{"model": "class-conditioned image flow-matching model", "dataset": "pixel-art sprites of 400 made-up characters on tiled backdrops", "train_examples": 395000, "image_size": 32, "horizontal_flip": false, "conditioning": "class", "arch": "unet", "objective": "flow_matching", "cond_dim": 128, "targets": ["colour"], "num_classes": 12, "cond_dropout": 0.1, "logit_normal_time": true, "norm": "groupnorm", "activation": "relu", "weight_standardization": false, "widths": [64, 128, 192], "blocks_per_level": 3, "scale_shift_norm": false, "attention": true, "upsampling": "pixel_shuffle", "init": "kaiming_normal", "residual_init": "scaled_by_depth", "optimizer": "soap", "beta2": 0.99, "lr": 0.0011, "beta1": 0.95, "shampoo_beta": 0.99, "eps": 1e-08, "precondition_frequency": 32, "max_precond_dim": 1024, "merge_dims": true, "one_sided": false, "adamw_lr_other_params": 0.0019, "grad_clip": 0.5, "steps": 4000, "batch_size": 48, "epochs": 0.5, "lr_schedule": "cosine", "final_lr_fraction": 0.1, "warmup_steps": 200, "weight_decay": 0.0, "adamw_weight_decay_other_params": 0.05}
Rows from block 4, named by matrix and row number. Rows with one number belong to one channel. Each number is 500 + 50 x the weight over its row's rms, rounded and kept within 0 to 999. All counts start at 0. Numbers have three digits each. After the name is the row's rms in percent of the matrix's.
# convs0: first 3x3 conv (model.enc.1.1.convs.0.weight, 128x128x3x3), inputs 32-47, a 3x3 kernel for each
# convs1: second 3x3 conv (model.enc.1.1.convs.1.weight, 128x128x3x3, transposed), outputs 32-47, a 3x3 kernel for each
convs0.57 093:453515456471534524458478519552554442510539511533485512482513460519477492547630481598536504486462512539563523525547515492480474411463392547542487538559500517576550558530544552523576489554538514473506445452566536451515539514534494566512553485460464512535550474581551563496483636518404497556541539574482519555488441488515475511406546603530502513587575581501507542462488472470391549424568529439417393436409486473477521480504514472426473
convs1.57 093:528520524491472408456432518561584472481501582541550485464488508495606550562556488519507547477467470575426569455480566481571431436458566495407470540594548438425586429527516443365428570555405573451530501476469516479497493451445559559508482477487442508509400489487515495534468505460549529497404549596444436407493587479408559501509542539473487476434488513423537569486448532543508534545568589585473495548510558442519376453484517519393494
convs0.58 094:521516518471472468492489500569596463520587470480519529465518525544436469577448527492471489490535483535477503553517559423439453486523552451536512466503455462540575528534487401522528492544469475459480489442596466408463564447593492544480614631476451539452561457425554493434437467513485457560539544526455431468555470459391494449405496504481575502518505497484510564536475522465532520533521452528532587582466447563460512466526462558543529
convs1.58 091:506482534549509533501514388491525529494378506453480412478483487524549610513454487539431546410555552466535537440530458507448482456515531387525481583498562466449549544532459471541602512486495543540557503501518627561525573512538382498491451502605575480540506528464544361518456476505488565543501533466489556549540556463517492477510522436473483556552563495571441607569524503393549496498540501504504512478545491505452459455538561536558464
convs0.59 092:560526457442488470513502519386528484476562591466457444446470506519558489555404514436523438427521431481426598399489571544511496553523439484523543599492530571461437529543481471492437594448534383561465390580516488444588383567468538594511498508551430545402540538556527453519540441466576556446521515532514492393491473406474513450499508483451486452445577535416555483480517604509544475522582515540499483477519581479511423508499473512579512
convs1.59 089:498478434575525504499518394542510494424491520474529503509513453543490551493483571527466544476492581513469511556430442489465519423524463452482504545507420436528513431462492614462497461484534475566512447446561550513522516558450514569555505481546450583540426473480567510560471586516570463541500535506513477397458535546573507540571447464466463527516493426644498514461514497542530545602457557486425473531509520480500424543426472591560522
convs0.60 096:519492527526493522456617522479580424496523505566490448524490457466548487479492553528469445565510482470555531446496552581501424565518479502531431476430501533461525623568571560627553543536595532486481544523497493527520467495609511515575453537527486526448588556523587565556413507444503445502522547483515513457571494551517490412493518478465469473517500453454555475436450526443513489564514533598529547510487428507535478485485536415423493
convs1.60 103:528546496477477487421438483523460494496407401422400413454489485576395504427477422460516551560533526506515567511563499516624546494456517557453407489463451501483508552500506515461488554561469522600486456490468518513480501477381482534373456507394447482429469532510495580510488476536567523475576525507522464495470509533558438487444530507493572497426558516514440506528497527488537531473528458406475503475451448528607603522512526468454534
convs0.61 094:604615503506476555518466508504426424541330556450467478438438416520475504471545512515533474508505532501463510448452478502548525485422507550574510466470474530467557516579466495521466565466516546510576492559528577564539552381565574496514487472573491534522522575531569551499406548541421585568521489539504562595505543526503560407518605459557572446494507423545475424606450532462557578422521471613574449482511447475477550526508622556565545
convs1.61 094:517521494459496489543506477571528486502487520499463438394489498513512514504589565507394417517465467452474545471535541390466478453504635534513597462462494579419581585540472495558499645496439538490463471475513501445449555453558516518603427448553578484500454548587508549531528504565533494477473369530482444489386524507500541583439533498505522650446500530532519574496551493551636521553532481512547463461560489430523500408430593433559583
convs0.62 100:522404459522467476454538405517503492505479472472466605538519504488498491620479570488560539577489589395526529481443484466510500567516526458558543547556582454418482445567508483620546581475440545509481521502523453504546468466542501346482561525457455526450432541474568479462558511500508509562505524528525552545561478503378528599495559539526518479471515504521457481559536493466427452573505502548505496481396406488468644473429526425371451
convs1.62 101:548495510533529471515502414460545592495524524583441467453517587525458508542494444529549457485611533535332457528530452459441556505519549396500598471436474492411560461436451525428433474531518491496496456576449562579435470457499522576436542499502433589526461583412522506501628408524498513569505421403473482561460414491537457473467493481527457509488535450500487479501520477485462481505502409437598551476433471471435511488428496525439510
convs0.63 100:583449504494473496501523449515531545481565508469463458535559484542538497486528501461470533502553563511471531459519500489532492431481483469409569537534431475478346488434629470473497466493600528497527548421572496454534451495416484521516433413534543355443439431423451549550507468436548519511499567531525395446474555485510500444478434505501450529532520559494550530562466501508459485471436448526523493499461437500392503448462483529534509
convs1.63 090:474471566484435434545478501535574540510541471505442548442504514546443474470534511484491472430402525418505504497513568475498444506393465474432502629430455463528468449643435434501467517554500492521584528480520433437508487530458433544500598507510494394501574508593564541461472557488512430470458524511517485457524448491494561474453485459441521539585401434505443578474559466522475467530540496472421446640462544392504487345463617512565431
convs0.64 102:492435492487530461638568554551577461520454436519513489592532556557595513527549500605569444492515457498463497417600553500549505481493530559565513480536501423468595564434559475579449542403538461512462479445562395529446503610566439501525475474484559519614447496546497458456438523471506465527471488527436555414532481470536522519532553638438491507534475484460491490491450542443436455477559459450547539429468508569530518484452522529453472
convs1.64 105:422435443460491491511491475548500528465490491563439491503445484501513477505480437492487603532598534527510423481543489517485498483481574530540464624581423532551480442452510416443496526472509485549556519501479499442495497526543410470479491437471510409469578499396548386503393456458504549430458494564431540466473495472541582532575556430451499511414486488476508477514566543495530523501463460590456568502470468526528553433484446475536572
convs0.65 112:479451482428475471483500526494440502504526473472550445474519483493451456519508618598510491562514595541494521513502582512514632534546524459498472544520487580483482505495517442432532478401430447466524527524493523451499489498538552422520531479501446558516533587512530516424557572581620671539548505537534532478488466563541416522502556463488676468512502486540539486417491536462478453509454463482509522451471521497539415411487433464450497
convs1.65 119:456491472464498566522447526559605538462516504528496505536512577444464485485446613532536428522526457492534473491519460414444563544510512425456489493402507461503535486411444487527538500497417508490546474446535533480442570424476535431507504476531471483480373504498546457588454508500552547549474457472480506453510412385467523397445452601464496423393476397522497500521537513518589504515543502595553565530530513448511517457544529469512505
convs0.66 097:454547587580450543503491549422565428459556475545436528510495453444566443460532500371470485522535536532531481401447527551491454408552446549502519458600512536499525487534556530445614410509482497439496523535511525411458508456535519484559511618482515497518501421484531412444545443420537513503531539416453504524463487458587415584491535487524561454460511365548518451429502486450572459494444584587504549405513450504508503516532483584581484
convs1.66 088:446499522484543477474578481441481418521537583483445502534461568510513509517437525532550574557509409537543525525395550557515499437415619520467461498491505551489379546514554450548488535469551537560387491502512491397490505429531467538472508502630409483505444484513515426539484491518512368475499553508456509412524483434511397577626527481465526573466452482519468545437508524463542500533493496425479427440476577548547369522428465560607396
convs0.67 109:415457487493509439487454482545470443497579506492423498518475418458476448495523508587546507416463611542495538519438431494517488427528562465519552464566527385463467497552483521493485476520519518505573529488501509441478494434581407542504448464494450511461487477490478499495545490567407431589517440474478573501555529482578514466507479445558643448503614541439616529483511551464509488518457509543499496590494552434497431443455557538472616
convs1.67 120:506452507482583428504482519464511532573600533503469491630449528538457631515522454401532475509471550439507522492492437504561502562503538463519352459501474505459510551470502437448553493419500492413491363413575441484517419489452519471473470551545536422568469517502501493552467642417567592396494539506522587394574487471515539523521460479484475431512494471470452483488535480580497448485434511435573482475519427544539349500558444504475551
convs0.68 089:527408466562506524544572425493522476503507495454514470497462451572583458462498417525514476484426474530423551566462472556513485498538564486546522454543603502484477467495467372473451479510549529544455456446523511518510561557494507513470553520557468480430628406452438477467529403565527512527586623641478574644477534560493538502458523570554500529483510568479474433519547562518419437546491490450617522471584476506525493454478472409506502
convs1.68 087:514537440457501509530560452501481423412458508617426476498554445511517426454514533449506548468574433489474522469475508478558454504624600446459461506482500437508566466491560575502511495491477541456464422465514592495505547578443643509402523538584614533515493564501559477392481536414494574571548583470544544464468588461525496533580540468532484465498455496562444501538455443535546508452461513443440548397493545381568525507527496442456485
convs0.69 101:512538545557531535517512449376491505412470529386501508488526471579558458464466520504532399432532427483415472487486519411566514459458543518558459470515510539514480516499481447381416445491549544506507473480490542445433425579444541546412451569448465508414445437489501511441477490495481414418548449416433606494499633513531450510672520370444364490419484501505450507576503471457500538551519525540471548468475477452473412627576458523653538
convs1.69 100:540530447542469479495581538496359430456424343460479448555449519509436384605479538441540512532586507505455475439476526424482492502420513529544549471537513519430459478497561537539435528546524450515423463549502428481451495481455454580445543531504548420431557537472494409474520552534472557564570529502596474510489492585478449454508419555524435550484484480544455579579456542510497428522417438428445467519528557482435599569426381580570483
convs0.70 098:502508525488536444544466525485527462491530504544472483557493406442435404546504443650530441497566543401443475588442418463445548486560491469637480599538471557471615580491444507489481479540544490466508479524425531475488434526404458462494497508353580514460492463510420521636484574499407529527514613489649528463490462478517493478519498444511570404563456488463519509523588537459405519492484489453434441546481454367532473495435583407426532
convs1.70 093:460527496524442515379486587477528451478446387508560522470512446529552578594439391565538527513463446482498478416523487465548571578458484448473475566533510478413547574498539521539426554582448537528458474454472503639510565522498544557515584430538383524620508414557506463424473475518506563572473506493491586539541526526422574446445559511583512415529465511500550538526511575561565498450513446551447544409445468494475539489539503396495583
convs0.71 096:501527521590471508507606498519470595573533422531451467500474488512574471415590542483492476490564486489448590558553516447563478440515488484511561495474602523464566476566532511485466479551529488508466540432437548474401582562500493520512361422507435498490480495572448546541526437532486496483480506492478561457461521489484455509469517562478592464517508429445546507481460546548511477496473514528436478405505536435418552506512528540424503
convs1.71 098:527469583554508433436555476499506505573370529336537483448475466501464529470503444569514486454462509573457495517533547572425431459462484482554561519572514585525505569540389491519468562457532473481412455530516456483504518455534446500613529437471467417459416485517421509538532484503464542522535532470556553468518519495533532488486493463497514515456487499501524491530436499476430486535585468522575508496544538537593540595573453387537523
convs0.72 096:492574501425498487537436413428501512401523456542542490501592547489448529387501438501526516530476479486559491503546532518420519451447512445533443440483618534574515492461511538438534529463459457447477504565521373585501452444454485516487543520518565480494555404564496429495501466468481499590577524573521460506541521438537509626506454510436431446447573550494517543534553401492454488433561440468519451445466461563525548499574544426567533
convs1.72 092:615616507543476600524482459560525493472476529333352545600497577525477490505473405476471476518479482464490514466500501452534464504451521518542448452539564575520474492468460615512494579498501501515545427471499481509479503498454515462483481482538537470526468566350475527481469558478527501485596585484457499463469552558554504528536474540528510481509513506543494534532473477530526480525487521523533426498467562408509464449547584520558487
convs0.73 099:516480498454505507534574502522406536474575394513519496516506631488430490553431472536531508516413542474467427498474418477413490476449420461490520488533437426536489458554523550501489497558533432564517421584553558509482558524514454547465443387589510531585451480544470511526513431545529569566562500421456483603515537591484458471450506452504586508448406427479556546444533448501553473519511557557502499451510465539607505480544460533465442
convs1.73 106:438428449452498484566556538450505466605594492440570560445491460443517586443505515506480495476582560535511484478504488475453574542497494498469481474454568509573472539469446512567487539436426499490452480505502447462582510495508577528522551563445472503488492503509567488474485565476463499487624628521598531458480569502395451434461512471556424547503410587488547504580497509493474550586559459507595452508513480454473451482551461582506559
convs0.74 090:512525455435439449569517558542520541521552566564566669405417478543571625460529487521446564564556609441447493453489517612515501543541576518494464529551427476548440475499505516515456499576576454553489498556521393545433476525499488482494468460508490509563496471570495534454519523415446385454517474430468491482436480472534508533569497569468520519639446464449529561528505560408468482546508599564542525575522486505478457452506452431432430
convs1.74 094:480500469596561583555449486355419470455418441484423484522483608439427519495641558539550480548561495512488494473506584515575593543596506520525490490578549455538443400424501545517441540594448480511484430423532473513438539503501527469476481463464442427464439450411472397447513504499556525577577584613497530493488445512479438595586469521530503470420509534482530569503439450514543469531496463452389424423487425481511574359515507491510535
convs0.75 093:520509471544481500448454506527515416481509458432436527571430543486492545537523523460475576463513507595434390471481412594558451491548478486484501565434476518551465428480568483592540512513477515403542535432524497463639495413429589530484535475552462550539463502403445505468512504505560565484456566517471583555497556572432571507551401556413487518425486537477475508500483499544561597550490490507483540556577549499548556580526539525525570
convs1.75 093:420537501463558349500461527469546475533451458478462504443467552552397417445468466523494461575521506465492542547371444537538512546465542455472502454456530425485497510500527525510533461551558429487482538535419559479496494533471560457519529523465455508544497544439508503501481491546519437488529481521565531474520477525459503544528544463434494552515540428504496311504507518522551534548475542563523622589460629446438463484500465515429550
convs0.76 096:486522479519452477440554463466453475476490485468534582398489523505549606572408483570558513505422532485472536499512475541583510479483434528498553484515552543430448453481450454502544484561541474434483480502506462477497449562474427487448478542473486490483598544522542501485399452452527503462499562499385519485497596530515474453446462499461556502565504510569557504525573495542553598401513459490431532465563444477481426424445472555517571
convs1.76 093:554517529505596489613570550427492473550555381522520484486574503413436444491526533461500526485493496453439404519510542477512467510466487481605458386447428470507513514422506450568486514639414451440535535611458458549503492512581578546467492473506468460396445511512489484477545582567528443452531558481450536496465399483499568477464556452483479485441479442497492459555482552475465530482457480457510504505503545437563532531537519500597463
convs0.77 099:546437403484530515478509498454493482594560489579546377444531482494559455503462472495466489509458517523429506498555438471409510393498504490478536505524448489528592524533508506512525487539463453506549392505456429504532531527502479506519483511552506537540537390497484496487501590512416435522549570467463509625446464580508543554536559505463612461535429507478545553455392474608435436491460584477572502545464575520494442530482462454473513
convs1.77 095:498517503456469508588540433554480466507458472500460557459516478497496490530459479519421498414533438519443554459573467490535461539485487582441434475648429438606561426591420554515591446485413495557462564537460533505463543544361428493468502570444487553474521474460444464489503499422511528468515528419464526504428567450480467468538478599397490483544493444487529508425534481459498456458367537530407607576578525496478514586524407543515481